{
  "encoder_norm": "rmsnorm",
  "encoder_num_experts": 16,
  "encoder_width": 192,
  "decoder_norm_position": "pre",
  "decoder_inner_norm": false,
  "optimizer": "adamw",
  "lr": 0.0011,
  "eps": 1e-06,
  "batch_size": 256
}
Rows from block 3 of the image encoder of a small image captioner, named by matrix and row number. Rows with one number within an expert belong to one neuron, the router's apart. Each number is 500 + 40 x the weight over its row's rms, rounded and kept within 0 to 999. All counts start at 0. Numbers have three digits each. After the name is the row's rms in percent of the matrix's.
Before each expert's rows are labels from the 100 images, of 14848, where the router gives the expert most weight on average: "responds to" is what is common among them. Only what is clearly more common there than usual is listed. The data: scattered letters and digits in many colours.
# router: router (encoder.blocks.3.mlp.router.weight, 16x192), inputs 0-95
# up: expert up (encoder.blocks.3.mlp.up, 16x192x192), inputs 0-95
# down: expert down (encoder.blocks.3.mlp.down, 16x192x192, transposed), outputs 0-95

# expert 1
responds to: orange; yellow; count: six; white
router.1 105:482530583482414491507435459473486520482507463490517472486584440567438472523425537476469520456448537515483473581508417444536604512453492428524522451545527487446454506525529498500490495504470600466487504562519511476493500525536492426515490551487557546523520464479476517471476535526461452564
up.0 098:478439433546503539477425494504478533531431566523507439496505525485552435440509512483467560493528437495491455499431448529492516529494503537518501505472550456521501414574526438481555503537528499524547518523435549512451506583494433557584515486436481519495599513492518568496538437498543536511
down.0 095:544500520529455500526628540430473519518505486497556504455476543497514454451462419519574499552571554470470493521523532506512474426506425387544551483533492484437528488447411543449486495508463547428451513438427502559559479515459501502474523464476457549534512499509469495543506513552448491471
up.1 099:479486525470530565488553547490473499492556529463444499515505502514441550557485527500527361484486492495551495490442514459442446492518449424525493502535492468478552491465593489476487526474476439527498495491495516452516556532512480465471463485490511505501528535485562497434455493475495600447
down.1 102:521541434499567520553613527447444549487528549481478469492480604420436486529488485506509464506522493483518488525523488520391496494466487500531462519517457522424557451585590468510468526497491449508476477535440504499477454543504523471476505459489551571536533432519558483512496477560474520509
up.2 107:486507504516515498472543483477524489506472472517532447499490470513501480432459501504549604507529501442563532462490511580513522456476453491506521570421498537443487452447479557497498472452483469490482509497521506470513449519423495521544474451447454495542510512537440505578579522493503424532
down.2 106:527496554438477490494489515490527485517495504524482496409432518545520472556509509510484506541560506525476575444513463517488400450500480483513514497584467464561502483510406499532508431492517474442429572414520519501527584478480526510512427479515503454522475581506473543447472413509532522457
up.3 105:504469530541545470557578510455484487537536509406504466483469473521608496440489474486468527538503514536430507493473502508480442583505496488475552539448553501465525389438425526500463617507501519493544452526461534521491436572504446560488507509496500576448563536496527492453537528474473530604
down.3 110:534493454480517459448579485472517490464483483524513517500562516542508474459520550583477608471548475530507479491484501472447529558476616515533517467469468456511513580551486464477525513504504473462503465567521497522476483495552519504524502471508486482544474526519570444503539485513558604480
up.4 095:512534475496520550457552519488446534507474514457559469503469500526484534448485483481560557487553525426481521468510507591529498493469489511519556538518509493504572426465532532486511551503499486519456513492468524454562444530467535503512468536463443588464536487506528482568596511473531451533
down.4 091:472537592473489521480558506415540492520455498518470483447482529522469521482487494528500568516553499515436502467457515594506445560476498507596558525462442415595558527496444533465471495529607452457521509485526561540469517468512536535493478480499455467489447556487582546513468411504511580476
up.5 094:506389503504464470486470588549586477497422560492463530465530531463466507453445516478492504494490469480480505521489513508543533495475528420488449485534509350566492523540553422545483517515488482493509531482461475523497494491514517479548445557460475486505491501521518510523460458490486492425
down.5 094:483538518498480404518568445515429512478542580485530546515487558477489510533498542490504430487502427517496573494501550560475509479450477476557434485531560483530494535548471546505517516570574564422540532555460537507470485542488523506457483461486561547486533520526431520547461476558409482487
up.6 107:518421490524475486572456515557615493500434511484485458445572514439439530442488476525550500504522505544526515527499513457500537494543518428448495431496490433500489561510558453488501477485432503416476498523457469492488493464496490416484536497544545510431463471514510529480466483446545455555
down.6 104:490462438547517413472608462509486510437549498496561554534525541506513530510503507465459373521520491542519483486515524533524440496464525494480531494517541499543462499537440523520517522537537507458556492576501518514506471450494526490459504442562475495532550553484471438525522474607495558471
up.7 097:472436483459559483481637511475537486557505561495504479499572506477537476548526532537481481494510529508575501492477533529498420475504455517444510505469478496513501451464477529466500519473506399515500476500442487532485391507383464486526433477523512548539438522487459524507528478482532562607
down.7 088:538562529427482513529415505547569497483541527496469481530493483507591467561496454537554501513487599493481533510480493528467518534477494480475488513522546461479464474500481573500484464529507455531511536488428490503501468472556564501490542514509597494534524480521482431516518521601473522510
up.8 098:483553576468463509536535538559485561475465497425462488402461537423440437496476563490445480510520487494466553535506456493468567489478508515466486475473487425490510475526521424503535598491516493543484497488484527526452574535510523486428493551527505413486448412528553507501579510502501511452
down.8 099:489536471469571437517474504560470519475524508441563509524487533460551476459485412511467560518471493460498527485542530541480518514493508518527403495537476566518451580466447564625515608489529538471516493528474513537549477467470526489421522475545533555532548512530499501485574493546527500475
up.9 091:543510492522478554465557570504528513522520478390520501430528499505445523456543477545596536458569470417580547493480552525502494454538459514521525517439433435457488466541520475513477567495516422478432490496504517447482473531438481465489508393479440474555482504499533488558596443465506496514
down.9 085:474480545485514510586437510523554457508453495488448496489509506509468520553489441482505522554473554607431508529464454474475511523479538481486440551487469485555531534513469485546523554567548504461549509529485547538523493493532496428513540446530496518459479569462549479546447500457560600486
up.10 089:482563463491487584514473512497454587515587477448518470468485517445511579489555482470512494531433466567553456523498519440453503544547450577524483582501400458553526538475485502484434481499509471490510447483474438531497473552511598515513486491509506481556461552528492452508456517514554532488
down.10 090:562477451511541527545462537515539534496469517564554475456517512498533533463538505482494503476500515447527514569441535476444445546495426535416522477501433458464530512452539448512580492368428434558508449463526425491454461455542540548562550534481530495448461440477498567455482574485439508561
up.11 098:492415518479493463580486481502491489561474493533514462461495567493622471496478510479450477433525541548463502511485447507563481559508518483427507507462504497472471552499530533470481497478493518566502459494466490581456457537501416525579546531486538571436512455496533553497474546501585504494
down.11 103:539518502494502443538526506506493575509507498500518556473462502502483507407535520498518517550532580511517535499507597472491418463498493517456499481483452491532503474477418544506506587480431516424410438463482450535477488465548558407484491473525526522552480484501582468460446476522550541470
up.12 091:501499493564577519496519488478436510557541510470520432497486476506549533543526427503466456550510476456543468449440509487478531460513437505489506471496506513529534428526432574461461518473433449563506450511507469483437481586479522606507522448520507515518599463534419467468491495421522523457
down.12 094:484499491501486451443478475524470514502472456490478472502520561456503468485468512417488578453548499498539505504423482511552439568491541490547518464488456456515490539432511491522512554490451460515441591442468542538429482537489522465537475505447565464537485541515492440561466494461593552520
up.13 095:530548502521516455548557492535455552537448541449546453495542499513494453523481504499489503466556506511510523477483513497387479447500441515491524477523482469508514534473510532499492531461438453550492531486459477502516502565512536587569511532531492495508498401553479490484555531534468550431
down.13 092:499477480539546491528482540494468412491555521488495514472504476505456536484538479472496496547518467512466551519490502501576481498526436450536550542520570549474539444492469484492482442563444381501428565482498467440535471447469542486532449458530485452502506566465452436521543468429500482495
up.14 105:481419491507435590521471518471506536498431443513459530532412537451438477534495490494532466560488466479474516535510482449480558469513517457518489537468499446453508480476564457487470511528485423502511529516505503481462488443513465487513511515450450492497497531488519507511449448402514493418
down.14 108:548490500531546439548619498477446529465564520454507548554483560423482524505522491575524530560491438524566491477555526576447484512518461495550458508541509525508509537520484529532479576491498539452528510591485456560500484444488529475452494501484533516516558432458480522510495479541474485478
up.15 106:498477564507474481570508467504475496538415537487487477474480529498707464487458539490455536477525522489433489513496448510537478558520519513477515523446507439478483464504512504492496502519565548548524434461468506526485460579524452517532528535457523533441516460525517558499514536536589471499
down.15 111:515523519460477454509564485481468542542494443498504507480456529542522503426529554503467567560532542529510519487531596458501438478531510524482521503490439476490501532472433526483473617509526532384461444483462465590494482496532538422451471465538512503539466569498598478478452481530591560489

# expert 11
responds to: red; orange; pink; count: six
router.11 118:517504501452522513466483542511486494536470491530504496517498480565513482421574486496539481573516501497490473471484497497523427526517475542504568550521572494531431469459446464512446527533452487513458463490471616562510562522523491488476551520463503514500509479500537471436510449514454505511
up.0 092:522522620529451511487476505472444533532473499439569441502419433521485490521513471487527501462474512493583570500525556404543500441556480484472491534513436555457500572520516491484524446448460508452469561530476438513418510551526530533502501488469445470484523570498411516500438548499460499546
down.0 089:554584483470573468409532501532491427506492508452433565538523497441458581455489491500533520572562461529513540427544505550465527597515471509533535489444501460404449465420548533524511477507481491503540492530487492482500519465468560440440528456568497519439505543485469562556492541500496510531
up.1 099:461529458427456508456550460567527507468507667509498496524482569462509541589478561490423468477549527421503524512536499512510559499563519495442507401490494439498495568574568482471525440497558521479556501440508511472505537493540550486501564546558496501409479410556493529488494528523524491490
down.1 104:488480450596517486469536452468497508540523465571463501479570442573495588453579615496494535434536479497503484514493522527471498499503495542497502418508522494520484514531487520469509483532440497495486524592531543445546549459504478478521518491517565534422510470528498545510523523400519500519
up.2 109:450485529443562572510516525532499490438468535570521474541441466534433527523501510493557587483512522468548461511555523505510489537459492470504544531497536543512551475475595492469572441502488457581502522539398534429470397510502456557493507499530475565501501541566456506544521438486515523499
down.2 118:461518468474461549575511491553509512467510559481489530478479507505556476551476499532527487436427550515528542557507515564430464476521573559494471481457481461559525502472522445519492565487484481487481567487474452518436484461506472573578493494453509509488456453503491482432493535438457460510
up.3 093:517502517525558498510472520557558550551498530458534471479433541475504533507500497549519489561537489531489523511549585486453552537560469497436453503503494487521503558479498421483558471514552488493543486490515481474436516545479512511488529504500436425433480381568528566544483503468465521513
down.3 087:499542526541453512415505459511447523447509575504498464490578487506464570507518527488500516491533459527513543459491510519487465446516476513596528532466489493555454504498521550460501556431461532515436481540444493482485472482503535399495480545458570585482599519477456532539416450511515475476
up.4 103:504505441522554513461573473460555513499507541406523510403478560456456506528485487527492524440559472410493529536470510495493522446531538470452506456502450415472578588448515469471421515501508494456508487494459496540400462527439471472441481489516477572483409491532480485571464517489501550512
down.4 094:488500471506503508431483522536517496497444566473514493456426530497567497510531487543496529560495557546458532540522509488528553436499468423487453548510530519502498506532521540491505531449425486454465429501481457459485415515583525585485466457494517427538497469540460466484520512516504490457
up.5 094:437434495518495521576526506476493529392491497440544477506486472465548505489469497510486509484489436485512477468468562459414517464480497503550492488483497516494574475477503584520515510522519396507512570514487526432480412546408480586548461497449501537544479571525426487557536477469470428520
down.5 094:491414495476552508502488561483528414590498565563536415468513533462469512455464450475475474436483423428499539473474470511503456563524480513513538527489479511572514519492462520470509546464490413456488516469603457462480532490434526518518498490502497512406532550490497514563519519491435521538
up.6 094:540452565504519507469479471500519530492543545457519502523511459498511559531458551489559499427500438521544518419427565495520544548543506438530475490503442446416517537476462480432468493507523612488557553492535466484497511494462495540485492515455479475397523519523484446528461529515468450495
down.6 090:489453513511527445488447529537507511537517563457476512507492452539476467575510492450513521493488531558513493533430528525509402587539526489448509496538507513512447569526413515513463569509448548521478549418435467529489471452470492552520447510474540522509537495533454466469531438460545474490
up.7 096:501484534518557550490461507480516483485465479538513464524454439515416515554494523482521484502536541579560453473505543542560522466573522419497549561522530541472491512554527532454499494512491457503464519530508448478467441521553424556483443469516383532513513551500487415589540524451502475527
down.7 090:469549445441487511495554511547522470521486490520455476474518549464545532539486476527525561525499525509431544493523486556558504472494547577475508459503487413534451486520530509492450551492484512541491471464490459530538511498537521465545507530470536505567487485503488510484428486510597479449
up.8 100:534483534485521497485504503462472525523509522481527496506510477464476477478500560463483503456500543465473471553471482492537508455509483426495444451493510472544524443419482578498558470498480455454491490506530449399514470541535537452576460479562490491515473495442475462476506598549541565474
down.8 102:493554567495503433512429563484493486496596461439500528463449487470506512464395451539520507533497518517507487512532503485522516557511474492501487468520530519384529469484546504501535457468523461483533523484490453480535514513520464554444509488506528521452533540523503533537527514500460443504
up.9 103:516475457483471512532544505515483603487498514431487525415470594490518485491485493534521507549548517568524533539441440451505456550474416532458517541439473534485530482434497533475491555474501522554491539517489501531461455459445529528635500563551423481562473440461529479463432494471486562541
down.9 103:508501429506585440551536467441512516507511509452479510470463512576432524496574537536504477503505558501489497566514512460467515503510506479458457453518488496451546531514426471441528429528564402476499615537560535529494519483455516513514515487511460541496435510515465473497512516502546518484
up.10 108:492503531538487541530479525553579590460544519490464480516460515493506485548479521533498407478547495438495511486483454484370488463571489529493414493525467463502492523518519442425506545479604551467558603496569501514446547544509482495499500566497473455530484497506521492458451517380501499508
down.10 100:455581567528474486425512473481458520489502558522449421537532503493438565486476510467545560523524490493499560430514493500446554507504556482590535532421470486587404482461522532547516428471567495536512479524523499501535562515460575450473473521517449427532520543530503515599481480503516491449
up.11 104:551475460477487468489523534491489545498538587497536470538459473488549496523458591499533510467506510511501501459494477507482479518517486455461469488454466509385516538471428514477532579465534602435595537481577504569501525558489491562507496545436440477394520511501529513449480524485455486550
down.11 109:453448495535498523450437571509539511547484535512477483506453440530452585490518514519506561532494519563523462533479538461473482561504523502511433512482537516497570555578434465531437560523516474504458510486427497509479452426467505512523427446467485518442528528558495427471594409468512488480
up.12 087:543510572484544520445471518521618527528424513514498466442507527488590548525473489512480461546532463528504553520480506542503467433576435477507508531501442464461466568487486582537518507454468502498426483475491440497481468444491474485482527531545487537507519475550439473540502540460488511501
down.12 073:536543441461470501442508460499533522458522514500490440417489503448433549515411481540572565503567535447507500517506484429560586549480496496521573470459482416536462524510584525498495438436457486421532493523493425464540419488521562470536501482473525484541549497527530523554479480498507494482
up.13 093:477486501489438527494474441522521585331486533562478475599514523485458504518439529504474446483470503493503505499553401478530528534470513505533488495509527540547472537536563399495549439482534487543549574543506501487517458478475520511531496581502440525519477563500490464558466496554474547474
down.13 102:476443509465477516474449553478542400533523515538461476487544503532517564519509546584510517463498538463456538466459513466540484573548590551519530506410472420564482492463507431459437561524526458477549487481502506528498468533512504512539412513403459507546456564541534473469527459430522470498
up.14 098:489475512569533512494465491493513503521479511498510472495523467474425527490481526515507533435558468492586495482402546554523559459480451490524548559472487508461508518460475562536443519459459469526453500499452457457471445476477444459500446521505494588484548531486448460531527552443475434529
down.14 091:457491469505519476515537518491521484497564480504491475510558479478452465550467471520462553490489511413490524513448484526575525429472527545552489482519492501536499485504453592491419583493406526438504589501480457423554428461532501467552447474436519555472557506441586467415482484531580505460
up.15 111:454580515445448522502517489574481561514499554491468486371512564480482557493472530515511471500514528506426530544489448509558501487537486491475527454590482488500427584498562504454504540464551579463471502500463509498491583530541583470584555544557524468477433469531549483485473478517512498499
down.15 113:514448394541561544416543570488492559513554470506515511454593551537495529419563512568469469451500525518449489582453541519467561496486516506476431522472513476502534485478466511492500474541472471520524526548562541517510551515438511493502546448529554524484471446513491500516535485536481530499

# expert 4
responds to: count: one
router.4 080:508518429529551501416475459514546481446574416509513533534503504529559476497518573514447496489514485463513449410474481513454408506541480452568447458519514498443488504514461618452492542491485549530493423500537494516577508513524445500510533532531561553493486505506507524467481476463457471516
up.0 078:493479508515520498535480454505481485436474516460518474453492551452445525516474426461538445500565554500535415550517517505535456547458504438406451510462511445487545492538618420537534482439480432492486545472465421474476446529476545509455488498513497465461419466526529443545532446445538558521
down.0 075:480452545402453504442475448613508493524540513473485463458525536489482446519496523471494467414472539479515519537496497538516463450566502490477441447442455498503448519526499445610535489472512509475505559442557523564415570537502458505507487504608525442476479496510575484517509502521469500508
up.1 081:472520456462553500554431442582528452485498413496559496449511465460487490529438552498510501503522502488509518471421474547485500499529497484488520529489554477484468499441378456464462530534484521516534471553522523408522498475552525508481449494492535471512541488504419489460521499486547570498
down.1 081:467472474564558548522468461456472498500512500574468428471481436488383489507526565470480412440481457469522425456506497497548451552443487485444464545541529533539491443497525508539479459538595546543455431453554494542528453619508493508494419550439516529550484542504531468546473515488496523535
up.2 091:541533514503548510491561463515516425592456475515510468463409489499530486462487494474564551508493493520512539445521496478540468509492450412482505546471541494519427495495557573499585446499436482553459404492486483448488534500465446489482489465507443460459457472511474578574470537504532460532
down.2 096:576467527586532428606535528456500428428519494474523530486556466497402545486486538534531528505473526480449491536507524508519537456456490492477512504571514442454489513512494527510480549598478548520569533527497481542544550490499481556466464553505505476501431503403417592524525526444479504581
up.3 102:511491524405492474500536484510480490553457566517488484479398562443521510546532559438496526590556537453455504539527515493509502568502473447441532476473470479481499512502457519507497463515512508420563477451455501541479474525516541433488491485551517535518485460525476486510481530516505534562
down.3 102:579554578475427433556515538479545507481519550398474547489536433511403476601543436494555531523471503466494541535523517527536468486557531419540515478491450483403521561530436503541565503515500586415498556449495497565448564501527526521461556496563434561545450552458476502492570493487466531487
up.4 095:518494505558510496494510552526484506445466458492542479516479489509499502453435463482536512579551478494531465462535570583513486473490458564506489563454520530500435552458505503551472421521507492481474508503474467550441510468459472461501483426504465492544455508542443475614500472500517466480
down.4 096:516495476480460515530500556504536537482468444497459510497496521502521529536489538478524460504439511535507516492513440464571485464506435505468491510560554484435531498503495398566491405585554464503503513534561489552488593479544523555489533550497545454516507427477479485473443505493469509545
up.5 089:501520536512516483532481545494443486551478490457563391439498437492506527469481499484520510433543528494519562456490503559433530538508472470459508547414542527470445514461427510501518429481385494501436497450503460419457496560425478544490435470465529439439507483518463481526534511453535455524
down.5 070:461435471394476539506514473546482515547488515527419515445468510476502459528494514443400506491516518501505445565457474491563507454522539447510457487453496524504481449537547587518520497501573513519463526431552559499470526551578466485501466454557470453483457493500555428491464528405563490479
up.6 110:493559467482526568460505526477449459561510471498499477473553515521397523517524486496521463498538459479535509482512582588500502419540451485548493526550489501483553519488524591494424589492444443495452465473470458496493532522410467504508495437533533463487498532494504522511520455451470537471
down.6 119:478486506521526517466547541498566465526592536452515437466553450510571507411542484516481512423454536489486473576449492501464475535545511552481537457461498506546470514489487473515524458483520488511468478537443544545489516572412501438511443438525552469519532500587532534542518491505539534578
up.7 107:383506496478478513498480449483542519458465488535519500506547429516495522515442494509471410503539503531486497516445480552505504501472491415492418464540578464532524520382532601473539485579525488541456434516520546436563466498517499532529532532477484514464486491512472502426489580500496495485
down.7 112:416564520553491465460475436514454452495556481526500424472486447540493540498512487464489521518597493469507459527536559578439505434546568513547563494531458494551486472512445461492500504505466536534457541491455489449536468587444498535404503499523559451482505594611503456422560513518522453469
up.8 087:496476458524540468526497463573493500518539512468515474483490454481524447464452487502444502566525526521449501504462442501447579483525508509466501490487550526506548484397496468505491572489473492545502459477505539432481498505472527591478479484522472491464515516551510507443529532384446479519
down.8 075:426521524524492539505504530511442472468523450532511429471479470526512505466461457526427487464512456445491510468508461536526533504456506495541495555463529479636461468457585559473459566549522455500476506471505501436523483595486459472567481470413493511482510539545517448482436494489460460538
up.9 088:520495508578515502627545471583547475583524515475497494429465508405537547495420442538542451525530579529480544515500520521501483530475492464437497570432476407500511448479512515505413482477460526510509444484518460488493501543514492504504481573530522455526470440480490496549526536473562523513
down.9 099:481467464509556535447524498505516468507532509541450568433546522466416540509553544521521537523598477419482539460504483519520531478432483502469513458493474440558519543553451559458493511511464445519505511586573545557530518471445537490517500477564547516542370572456528464554467498461543490498
up.10 119:462547455474516491505556515523433521486500542474492429504525528542535556485509590468535543528500509496571447547522479498449502569491497570459549511473555518511527529462538559485479547474516533512514516456439498508546446537489600451612503569523544578473473489556587532509502553467565472528
down.10 125:551555505529520486463530486495437531490462499406522488588494523479561492454473446496586495507482546537514504525511499449495553512481503508528507537528497520427471456425531494515486506496523525485517485471435460551495459549492508454442458452460477485571561485572428447545504459572505488479
up.11 117:394504518509487554517471434597533517483511548506509535505483473436478475521408525501455529553592502492470513523422461520460495487535520479547461526514515505522540439463460546450493579507482527574494501511475628424514475491538490527543481533491536505463519523506416427488490504461489492459
down.11 117:441494462513564562507517478518468491530548573579486354475524444483517472448499460576448495469562467494474479511443549543459553467520507485523550522475494467620512435457491527514471556506468489499451445453478537472505429612519469564476468482461530514445520524566535436466448519465518475523
up.12 088:526437534531536508553514491560400442614449553488432433460493516450460532476485520465534485534542498528523562509461512565491564505461473465488520513521510454544501517432490482496479550506435467482468480481465524407461536510498493567520470470522508468521554527489476459460548491411477530541
down.12 072:453507474477451523483509475485484522549535398525499524553533534435461460540496508452442450469503551497510561464547424462522421530514417485516493506495516515479499438476577589500495494540516533497505517481476502499463499539484425447529461425446533433528534501528554420566525451500466487513
up.13 111:565439547542456472518487541521464497534546541452492471500508459489490440546494551471408558474504533508584483506472470474460481466528442553547523500496512509515522469499416496455480547485446545494521543495450497540448512556517460503554419496557517445484507478461543538458513515436531582514
down.13 110:478515416510537499482550511532482537531492535432511494536544527464470544450490518504534566490442507553504517478483502488448602573497498539520536523560519488532512504491555493488488509466544496564494470534414546427474446435442529496534513503493474502413537446535501513589552528488525513533
up.14 098:503546481481544438560543532518483544487553531423521457495602451522540573522513572507494532511529471458466541500482476518431487566489523506525608522459574493482513406494390550430429588483400522476467524533486541450510452503527556539520427538497544566478439567558476455492513528509506550564
down.14 100:532506529511463426449504505517493546504522466418546476534504515548547474459523527482505516372408525493496508452501507503453516582509444572442496528419475507495456478479615453503501539473450549466471522495471435482474480500435493427524446538452544505582502485546491499536442534529470532577
up.15 106:494481450500493552535523535523499542561509505498527408397518527443431483458514469549506441505507473509473492524456598467426485490560509473460515515444471351454509432451535459463505512472493477471489552454489460531456487557515473513448488470464486497518521477477486412487490469514490508524
down.15 097:507473543455449562476512576496557497545510457532468477445432523517460514476469571516470491477507487505447504485499498494501510503510482475484516519464461474501581511596580471476479523504500485518470503472478461535472514557452418459580440539439509494489479565521606534443529448521446499526

# expert 3
responds to: count: one
router.3 077:508482413449581467480475425442575407511481459504458534461530486555561509462512514526478496469457490502540519461527505503492435488480493474513570459531419479434429596544517432504486433519526555436514459492472495536549493503497529419499550492483538526547470521484531499552503510531561503556
up.0 115:507495550441462516579496538538469531490565483436562487501530405524499456500418525544540488464507437501475578436486491529425480442517484455582527457577504558479507536405442499516518604450436488430459511548520508537443588496485570530519464496465546567505485531500497499556485469444444472562
down.0 130:545481528469456498550502491471481487556469475543555499459561488561524462488498420523512457529516516529511506534437483458554526460487530450452568530541538476542530392458471480507460541520557524512519451485521487469519466459541449601546482504477436487530474489444550432519534467470507537491
up.1 094:524550551523503497496493435503488525514463519487469482468427534413554517507524496549448418535512517456419543535498492511526521528514467492480423501421559519537490477461479554475488470510519468565486490438565479485430497521558544494487475509493472409446512438501457552523474428440492594448
down.1 093:472554470475506526508485467474502491450545517531501544520543504485490441518539493450426472545473557419480482530534543548405572535510530555491427450444494511537514563574487512525554461512532473481502537523509539484528503499499530375471552544589517479489443489490563510394485535506543556499
up.2 094:541475478553539490520500492484451470509503471417502470496520474478452528518505472528502465509475544497508497499469529438426494545563495508445488573531484464497500480562438518461399539517520467575486488505504485487487455558524530497492452488417483522553467514527453504450489431459440569473
down.2 089:566476515479479496480458414510467544470525497494511563527454465529556445477531566499477516447463519517566480532479491508501502440423498513489492521517482493514473536504415612497533533510500486531551531444540470485483461506517490568560491517455460493505516457462477557483583511489585497428
up.3 107:446474481510550472547505542462520485506505548516553493445557456488474530532516584465384415448463572522499557582465469534421557506500529453478571548497559439490491439492491507477452495494435485554484441492526500432534399532504484465533470527501507528489520512485584448465566592532543550464
down.3 107:521462510441511403442485495513523532465490518427473563504479516499425497491554515495495560555506537485492494498514507530501544532444400430472466477533528505444528580466500522501484491441488556469551618458433519493548526477519495432536508466538540536485521506491513543490521516576484470560
up.4 093:488463525518510473527472514479530510530480585470572432415507498472487509492503624519401427464494508463534547532447462494484622501540512409554527494441539438524542449479482478497503498475477442470461485487499481416507440522497481444557484503509486528490521547524553404511517583521499478562
down.4 085:528526545415466447469455460522484541512486522455466529550478481513518464507539510468469523542542528490514467484479480520555492526494435436481489436538540559438479560469521494531458514432431537476594593485426526464481561525558511427520502423583575536465489492506562520523477482538452502540
up.5 085:530529442517512572556531500552476459522539471447507541465516519501547409438500509411534436523444543511473443486486446377432472531543471502472526476496511497462458475438478540457439468541474564576505470506502550466501532472463521544506526534466495481543490423411486480478427495511540459506
down.5 077:526453495486579526516525496465502507438488521473536524509534441473450429459520493562465517513486519514476511524476443564506630479418471458462461467531534476548512500516461552490527445542514514461526529565534528490534514502487399461568442529522550523509511513513509531474544505504496542547
up.6 105:596459511587474548590542525505487496500461512483508476512428531498517478522444434548501480552620528524568513592487493441460467504551502485462444513535470450569572434535522499492493491478466532482506486521429481443449482547508458486518516444507468516485426451501495470496438496498478545511
down.6 105:479577556560484545519508496391471483523464428480569416524468439507446486462494445500500560489453544487469550539535518520498534490483562537497527523463546506516533476499494545455461511540428446456444459543506502461511458525498561419472505501459443445487503508583527536531552549472480479478
up.7 087:511476521461442530508483461579443472584479468432531548476462540402481453513498548508478482496542464478507491479482445476475538527532492503477524497498499487523515520452522565421449509510519498612490453560518555484530472492487521468516507511468409476564519472522462446505484482431495524485
down.7 075:497488491540529631470559519455537497554489476510516528452509483514494476472529405574524481452466518520548485534473507507583447443582530505481513498491532509523494465420455435473551497533504404475439507525469488512547490576463524535492505407480481503494585527528521498496505433523482518463
up.8 105:507528504477503485501454463615485564534433509488504476416429553446508539500511512495529595585510484610526570427504476498519492588558480527493490567497473514548510482520505458438444533500462498544539466507509519453490502506513531563561499475493518453444500478504492549490520500522508425488
down.8 095:518479405516513492530512480463477586453506440518522453443553550513519493452533582461522424461492469516502474521518482520453494440452492545497493460522512462456475524586473544546536443508537505530519515505546467550474488563464595427539553555468496530517477471482521530527463467520530516453
up.9 101:480516484550533494512490616442483491506493478473525555497552476498484478509506558430456536490434433450499514515450552510482494604516479468480546540465479472491491475483444573607429567475487519557502474480426529458502470476492521497497541590482502488491479518551560460570532511480446455525
down.9 112:550443456454446481487490566504476560473454502560482547483540514565457487503457424433456542485516535519602507565444507466537534434479461467481516481505469521507516512464489530598560465450431523491444572380532491521448507438529468467524466446544499469448495503474471586463492481543463494512
up.10 100:445510473479557519475507422487539477527486530505487446431527474504472538536540555537505430474501522502535536512455494542454507516433495506566578566499548492486499512514515495404456512508465432506490420533495522447564427529510538499524504520489476547558552475454472484474610509500521508530
down.10 104:508485499514541356483489482556533533432507482447462472530442492455457533517498535463561540493541481484551482414540470502476513507469476506510483452554537535491461573504489496504548542438428533531548541588463483521467490507464481527508512477479600529473565521522416570499522497568422445496
up.11 095:523544454506578549479527583487518464477450491492481522468445557516506508459503530435506532590467445438520477463477509453475492577499398522436564545430525456509486447522464508546455472513393434558487439421445561426495493501463529525503565529478490472482521509557408548531496501530503464522
down.11 099:516448445464471451480497509505480560481419490497451527506457524483400528540453486475531541558476536527538554533497545505520552477425441490528424514500479524426493589478461626530474517402446478485480561448554471526471507376533560438549463472471542482368494495488454528475488545547504495473
up.12 115:482561487421476519498521485500504569467485499512507471493518538496491517453527560525544387493470515464465482467515466419447467509544462521426528481443519546478479516439517510476507523465499524483482519472548508548469515489496506485467527582521549545473504438526500478508421448497532479470
down.12 121:501559549509461505512542484502436527439511540442508506476525513451466477524549507518471498469467558432389550572495492516485595525473480558498440481501523442562482498572535520447482485544512514484455516577515496456519521504478493479478475532476551491507450367500498513462460519463525522523
up.13 094:540505493468520501526473477456429511522463506382517458481457447493471461525489488485502511500486524528545517497474548500462493518500495518456548561517479512483503536522500528436475430447461513593456473491495482459461464529482514514521497541481497522521460503491473513475571497495491416548
down.13 099:488442476487491478513460522499424513487505495532496505457437520533448559498506501561556477494540481619615436572500484423502463511475514517521430531584558534545535491519502526507485477508453500565532537562485446566448457492505531571537473532452479469493498474496435528505526408503505488441
up.14 091:470567522532452532489459484512443557498470501514551456436578508475497579432526519457487494534490461562481470478514447493542520575499440536493540445490458512524464503452540537533454557491489516516496434482424502519476462507459563467520567498472485609461455425543546494461466546495522502556
down.14 092:506463499522598542526526470440508523517467476487424460537506510401518488465495464562490402549435511475531423547480479495542468528505472448420512513516486525408530481472536472475443474470566468525506484494492459480503511485494531518514478526444468527536495417417478443453540424458542475513
up.15 093:459541522456447485538488487557474529542490572407512492508462487450474438546553469517530510595556521480486483507502496447502535488528540486550506468538543568577495422488493499456511455532499458496471541472450566425447474494497571529529446477545455418546470524520440444545443481456565478500
down.15 082:451482458407418563500486527535442445512500545602442387490457537503470496502537529451460494468498479492506468499528504460512502520566589504542456495508471483465499438522487389524521431515507527480522491457442531489474441574516507551470439454539487448531582531508492452545478506584473513511